config.yaml
model: "image captioner"
dataset: "rendered solids tumbling over patterned floors"
train_examples: 97500
image_size: 64
crop_scale_min: 1
horizontal_flip: false
color_jitter: 0.1
tokenizer: "word"
vocab_size: 61
encoder_arch: "vit"
encoder_norm: "layernorm"
encoder_norm_position: "pre"
encoder_activation: "swiglu"
encoder_mlp_ratio: 2.67
encoder_head_dim: 32
encoder_fused_qkv: true
encoder_bias: "all"
encoder_qk_norm: false
encoder_layer_scale_init: 0.1
encoder_parallel_block: true
encoder_inner_norm: false
encoder_moe: "soft"
encoder_num_experts: 8
encoder_moe_every: 2
encoder_expert_mlp_ratio: 0.5
encoder_slots_per_expert: 2
encoder_shared_expert: false
encoder_patch_size: [4, 4]
encoder_conv_stem: false
encoder_layers: 12
encoder_width: 128
encoder_positions: "sincos"
encoder_register_tokens: 4
fusion: "cross_attention"
label_smoothing: 0.05
decoder_width: 384
decoder_layers: 12
decoder_norm: "layernorm"
decoder_norm_position: "pre"
decoder_activation: "star_relu"
decoder_mlp_ratio: 4
decoder_head_dim: 32
decoder_fused_qkv: false
decoder_bias: "none"
decoder_qk_norm: true
decoder_layer_scale_init: 1.0
decoder_parallel_block: true
decoder_inner_norm: false
decoder_positions: "learned"
decoder_cross_attention_every: 1
decoder_tie_embeddings: true
residual_init: "zero_last"
optimizer: "muon"
muon_scale: "match_rms_adamw"
lr: 0.0049
momentum: 0.95
nesterov: true
orthogonalizer: "newton_schulz_5"
adamw_lr_other_params: 0.0019
grad_clip: 1.0
steps: 9100
batch_size: 64
epochs: 6.0
lr_schedule: "cosine"
final_lr_fraction: 0
warmup_steps: 270
weight_decay: 0.05
adamw_weight_decay_other_params: 0.01
Rows from block 3 of the image encoder of a small image captioner, named by matrix and row number. Rows with one number within an expert belong to one neuron, the router's apart. Each number is 500 + 50 x the weight over its row's rms, rounded and kept within 0 to 999. All counts start at 0. Numbers have three digits each.
Before each expert's rows are labels from the 100 images, of 14976, where the router gives the expert most weight on average: "top examples" is what is common among them. Only what is clearly more common there than usual is listed. The data: rendered solids tumbling over patterned floors.
# router: slot weights (encoder.blocks.3.mlp.router.weight, 16x128, trained with AdamW), inputs 0-127
# gate: expert gate (encoder.blocks.3.mlp.gate, 8x64x128), inputs 0-127
# up: expert up (encoder.blocks.3.mlp.up, 8x64x128), inputs 0-127
# down: expert down (encoder.blocks.3.mlp.down, 8x128x64, transposed), outputs 0-127

# expert 7
top examples: count: four
router.14:557524572559519510475446490545406586484590457397416495612478491546534484531513506412582566523503557512483510520471555456543442492419524530545509482439435471560412485418455498564550518501505556508516440452528436453459420520535544490544532482541468529555570476491531534461556515594601471564538451513502488493489415419467384519477537424516520543398518530540485583572531520547438418487516
router.15:518531500577531487520499479484438566568509472408438510535440521540475497497487568470545550563526526581523520581488535469564444478413509526510495440376447477549414516432518426441501445546439552496516510542506479396560377511502449445566615488524499636581468444492613540542560559566562501553467472505530474482483431476548488439407495504454505527419480452552550552546489485537508452478481
gate.15:466383503448445523498489463463534518496473580637526550479509525580533554484372481430527575483546496477347525555573473504523475565569533510558430528473465490511495439611520462471518481569475532498524447440523449563416563460471584482543531506457492491476489493500464532478462505492529619441477641462499555442469449562505437588458455541453427491505454465532475521510491503492549556529428
up.15:501504477444518470517430518501576548568373513468448477536544593585464409371570509495565506512505475459466562470442505532548554460522483451404463518463420575465501506419450508533451498501384575478499548492484481487498482595507465517429503500443559601553475563617453557515524456526564493520525461464476481504401553532471448496437533468569486540494550514437492503548579523502584404558489
down.15:540499497509607475555538514496553506551387471453399488506528550521480478366511513489609556484550502509542512478443543497573547449498517422445518469461453543464531500428456476466472427528396597548464538522578454448542481571507447540482493500438571601512534510617449567520527485587532541569476497512475474510438536550465498510414445448596520518413518510439446527574484439521480430572535
gate.16:467478527486445467398496620491479407549460524480538522492609426591432519511446435555459635546472556440464520558472539445464510548472529465541548514495501491506478405543557524413537614420452471473428518521454475469452577513424559529520555518462483556539499566551525551564396478463499502424559530495513480485505540457461481433567386463472473567517558489541452507518446542496497429570504
up.16:531474450566490527615460506445383459422491454463544525509439678451456491521600544506536486474491460530467492480545509586474545514509481471499528554482438513515449450517495514570549570598528444446549419524479572501485513469440502528543472493472488415542616456547571542525467511462480530395385528488477500549574491554466555490413474525475576439481475411484533453495519411511577465481506
down.16:518488439487541464611493496536366488475464462424517506509412668414481441489508487512505471389468476569459497399592448532504604572458491475525507524477432513503434493569510408626524537514553461455527422510443486471487558473439503518566536472495494449538537490551544516481461474453470575450443542496583507507595478550460556476469512527483577472504567419495485474497496495593559494512502
gate.17:391571574534538417496521523547515477502394550612535536463569501548429455514464497504438530528559500533492543482494519491483430487489506396533545566420494473505558548468557502466396479395450428538498474452465451481515428523629525601470491447548529475512549530484455507528500494557494512494528448572585483365488500503382529553471423441476530428509517541482530433451527504573541528528573
up.17:474443473479415542400453484494534480446456455448497426417480515519542575503550487634471534523380565510544505457383480484575464519454570551458515538521522559463434438561469524512543552471577443600510671487514517460510486530500542568457534479509493487595444497538515499477541529527424537551497463489511475464440527559527427442552488541365438487512553428468537519483542510527457496510439
down.17:450469453499432492401500489485480483458476475392451494386497521526559519567548462579449418481500533593553475489392533481574575490398499596481533512497501509527407478472469512489494491490520482481586651488534578476487480527538463536437532483505476438521434495618522503491575472471456450631500457456538512493536538524491422588549481573436427469531509411506528463498520541453417552507498
gate.18:427502517496532525524508426511441395440601503553475460538561449559533475507527539487561548459422487535450425569502539461449440507438422515564425543512505433502550493571435476482472430545520554538557593513502429527452580537494473506531527481588511460455367543552469515544496471575487436571400476421602548569583560473461456503422514446525452476475542507455512538492562516494470600546504
up.18:537483471483486371543549531487486488489466507523483423517500563488414493575466499500645475518545497658435542508470582502498532489442467468425450513518485526530587558481570465521483577530372420524492575500504553421472464544460517539436505483523456560594446540495489551407523526582501425565492550556495441478541463483442537541463482488610573520526447504492427462408477536470496495537444
down.18:517473460513485466628545495484485481441538457503459416484490628536350505513575502525575540447550407626429596513522540521504465456481460539471488538536484541480576516465513493408474556515381451567501577522434551430445468553543538576487432490494447517533442495504511532503425542566510467545476593487508416510563447482490500539448468506544514507442449486415506467415499463465463436489547

# expert 2
top examples: count: one
router.4:440472552568567526443388426378460480456454496440465466440502423504465480490417479503528460470526467462429473629636601616634542572548510517463564518516518527492529507559512542504501533585514537546431487446490564537470523533485507525531426487478439452476501420495442489450419452498495491428445468495453454439494538534462496543542457555456502492524547493588427453538540551552509522515473
router.5:416372494457511572602562558545504513532516454514495526484564494456431511462444488472461484504528462518411455386425387390474455525515532619540618511577542464530556507464518549525530523603537497521515562440518533579493498558412498497515439487453449558482515432515448501483494443486530485440530504497485484419477515521481505625481576496495542458535545556515538562541508516553494572579577
gate.15:406491372463447558481471483522559476437418506508469664455512427543471571527458566465550548453608453515416473584533549501566415564491512489471501530421448496498511514575458510417565511568528564534499482419472404524485610487531527499500588601548477490442418522515525427536570521487471545485545509517513539488432547504542508495483462466477502475445496442431452577486501518492459548446505
up.15:388517487445439509512436503540593558559494556563479539505569484481507472636551485503556548460524366467489477559533502547510489483495478497481537520376515485490433445551486428488547425548484491537460522469521493566519567531541589491466515526489548578503493468473549451548565464451492605487545446568377481414455440529518467488559536488481525418458515503488476614515544528427396476481396
down.15:443539412495338508530485508422561486453508502508437592458562517448552484538521534443533525453573515567529480529575460513532408519528471490511544478457502457481525471490373525454507436559520532514546412514559452533475508489554499500535507577562538423349420463471587418540553481469469579400573547525471555542424522527523515506533496470442451463432443479474454595437492529502456509494520
gate.16:405350552476400426484472499501580606527536479535589529507385443487428480489553549531554451483534516542441497621527471477416487440516513514546529500536462518494509477481512456498401473451556481482454432537442519517500369544505445511561528530470496515479428525509513484535516500502485469496475643462544528539570518537546518525637480530420501553503517522471515534505420464454442597487547
up.16:413425477442452424510452558506535609483506477436553589491397468475490570488483511490500428524545503466438521590392416442354447484544526573511486533453447539502458505426568513574493495512499483521568444556491471510513411527457465469544523556490568455445366520459515513488530541478532524419450637497458505537564548544501539562518545551515457550481545525498516462469527494549576569468525
down.16:578480423517553590456541489457472548532541494353493516415489411609548526547522452508458540566495503477486499456389573509539459549423473531484463437434513424524485513527559584598629498477438455471505536466503482531453476526462571433447463422562513531602505504421504481526487537425479512403463518486535498503461506534526501476523502482461461465552521506484385508425510544429604460469466
gate.17:481545470542522513521519459517493488533505586491451582495454567567508484485612474481592490555455527484508485499423492515525566543547441567421526454510514461477511410555558442494508410535420472554600579581505511521471467523471479513393517411460522378552555446485559520488562466531559470385491487510571554528534534498464568531539474448357484409447538468490583498412473480463547440509527
up.17:518556484513577483579486549472467434462540463463471510489475476488560503450476447462501526484480425403494607422536477463563401480494476538496476530477458434523507533494594441506562557501520507519440575539538519510506453565357419451625450545487584602545462472555528519489441536512581536477524430473491491457464471471429523563423541480533572524434412580570498466601540444501536545550447
down.17:510491600499486575532459536485443458375439487432435518453439554508576475526472510483486519450499462473453528435645474456545443462482459499516424515492433518514488520520542467488592534526506498530473533493589553584473546534378446538618516536472501510557515455556527441559422551452611545472551468492452521465449485408506528532461552510502534479424428515621451536545525444451575523529564
gate.18:499472534493585506490641589476480521381541564556537507544481551536440529487526596502602486491423481492462478547481495548562550419533494536471490423504557493492474479502499353441477483488497477414557550482496533506462479507533447536477571476484528526519423451582519528452597570484452476472489410573507628587558468472462567510511454421521433465484552544427468564542537490522486431482435
up.18:579567496389513519514582482439494370461510462555557445511464507562369500522513450500495382566478571526609489447525484493522562503550476486501461499542544538498455486498428508538428501477412521537383433556471560484521515573479507459561521487479489503522520423439520484625471519452620539535550572430484531510514506414507481533540396510512522535621483490423537495472498457537480498498463
down.18:552537476428578498531549537481520351485567490604541434480532553604346516429552460486525443519488472451538429403476423462544516478498482447494420499496470458514437484459402485564509436472465516593445470529454552429516526545462535499604485523474497608525549485444501483501464454503535537559575521506388543503487505474520423510510395484543527536601519490457486446497527470486480484500444

# expert 5
top examples: count: one
router.10:452499531541541504466456451473394560516468422442389483509505422393571554533443409488481465445529424511463499593547629551518603559530575526477566577585500478547492527534477538516509482557514542520423478422455487523481429503443527521460446463444477506478510443436499463511538402471416417424501503494528467460494471518550455541511514546570553528507552480505463499593500544583476491618537
router.11:442463508534524504462495529488408553471468450454441459528489440408601564578429380448515477381526423480453459525522605526505532570502604522460589560552529486526472475505532549541541480553550509504445460441512492573505429489401533545482415509467438508471540448459493468485545416496409439456484475498488503474492497505502421630514534563569517454513573520510466535554502537565419522578550
gate.20:513533502586395563456473507534482447570461476498552441458430557566431532480507506502505537564456496452509569464469436530542506471473629518485418416549545507479530498463520458465616573539457487507519480484534494443495576565566467503525559453484497452524460579509496552418477524480612543506492413489409444512551549483511507580503553548490465455499370359548422547495498543492518402534451
up.20:490469499491380466446531519496497517503468404552556371493393517437502442585607480571488488532545560602488491497548398537466431506446516472500497550515457509509487563541528406528434434480531483468477400517507433450485538449494461475478508474517535458577488470522484460570664530477541458640501548463490510525552528514589567468498520599521559466575520465511508440496505498509471496560547
down.20:542447435535549467511582527486521456507485430511593400528469491480473415477545534508480430487422496465424475489528410523577428541500473540460477482552485646481491470575506379499471470540507444566418441485457438440448562511485489468530547502538600558482443534483509555484587550475451521543454600498444504542603515466575524495563431475551476476583545494533535458509489508475414520597419
gate.21:560578635563534492534485432513453388442478419469449475431560454484428626467491459487489483515512500424548542490627542490452462528489502463551439542622476436522556537501546567475502497509456498519588466502454489518451541529450504561477431501545533561514435500548581492556540492495568547511560498546474473487444490464499450469595508474438492484485508474448450494460583420451378450481597
up.21:388546554511601463503520457481557476458432601527481498509491521393521545560525514494508528479490437503472492544461545451458531505387539568462565553513373442524475499583437508486422440429487539523528478436445553522499587529485546451513521429491509452477411567588460585555397486514465511577483524502550470391561492442502431565560546511466504561465547463472538471574522500568488464574452
down.21:471541519481566437487469470477547445484460604513430473498558569517542485550441525486436629462523508577521473543507483523514557476422553539505550559496385458512529505455527534510555579513479476453504472538565570463515587483530638479589498462502583608485467531409492521589482513533460510505640393473525546539480478486469501536531486474464511536466505428419438498493476503558361476477552
gate.22:551477594504567474443553461518567517413486497522492500524495452572516529557481456558479603470487510421445548544541587545452531450459499501543549527450474439472587457445460466409478527446583531455447410557521483470484592563455599595521474545528503411450516395588419456510574447454451517526614511422470525490521473537518526440538455492468501567510546446421424485470508569513526505446514
up.22:538561480440587515523483453435626406521516513521446438515495535569435510438484481530544547544440357538502507484564477504488475480499521528516514481503488514510487453570599533514386462514506473524534402436454553535438548556552525503485527457473446525487546512511526503413430421476533507599520534553545527495528452437485483562692538428382486520560456512483434509461409494507499541498496
down.22:534477438437602491381574511486552537507553547618462431494513496574339539451400423525512554523507546564480520478512523504534498473518507526475536526462510485450544501483573523485385522486526444458507514481522542533444576563527522646550505442521481563538459501527487429435474447386463496547461525488443517452539475453486516544505581499447523448572551461537399524460472471541458580548539
gate.23:478490442561592583565552536526513408491499576374508500447441539508498545423540440487511467504560457569537517555595482531441520530538471469540472572488421568480532523434539429491453432476483500416605588567475441513509472449479595481486472514427563500496524411496461476443485514533563410562460386501430539450515555491506561498416533498498497528493448545475575488532591436493569543518454
up.23:449564553560541509471560482523580402511384442525534515497475487564410491430515531545481482549493450440542472537474474513467473470621447548519515546491462504473436459591589491436556520442550547566462424428456441498565498508473554508438530474519553489458445554543497461497447478472431512462476660570460476445457523630550624524499497489456485511507497409446529497585487524481499486487423
down.23:424474514588454513444563517513561611516406495505531569493447445558540562540488485504461415497531426565554472494450390487458491507609528571500385518484426524465519500515578515472513492420563506562462469508474541597595465482498458530464491566455532553434485500551532495547508491401470476563506535513443544528500541680586502489442513473486526555481474430424477478568492550516539447492522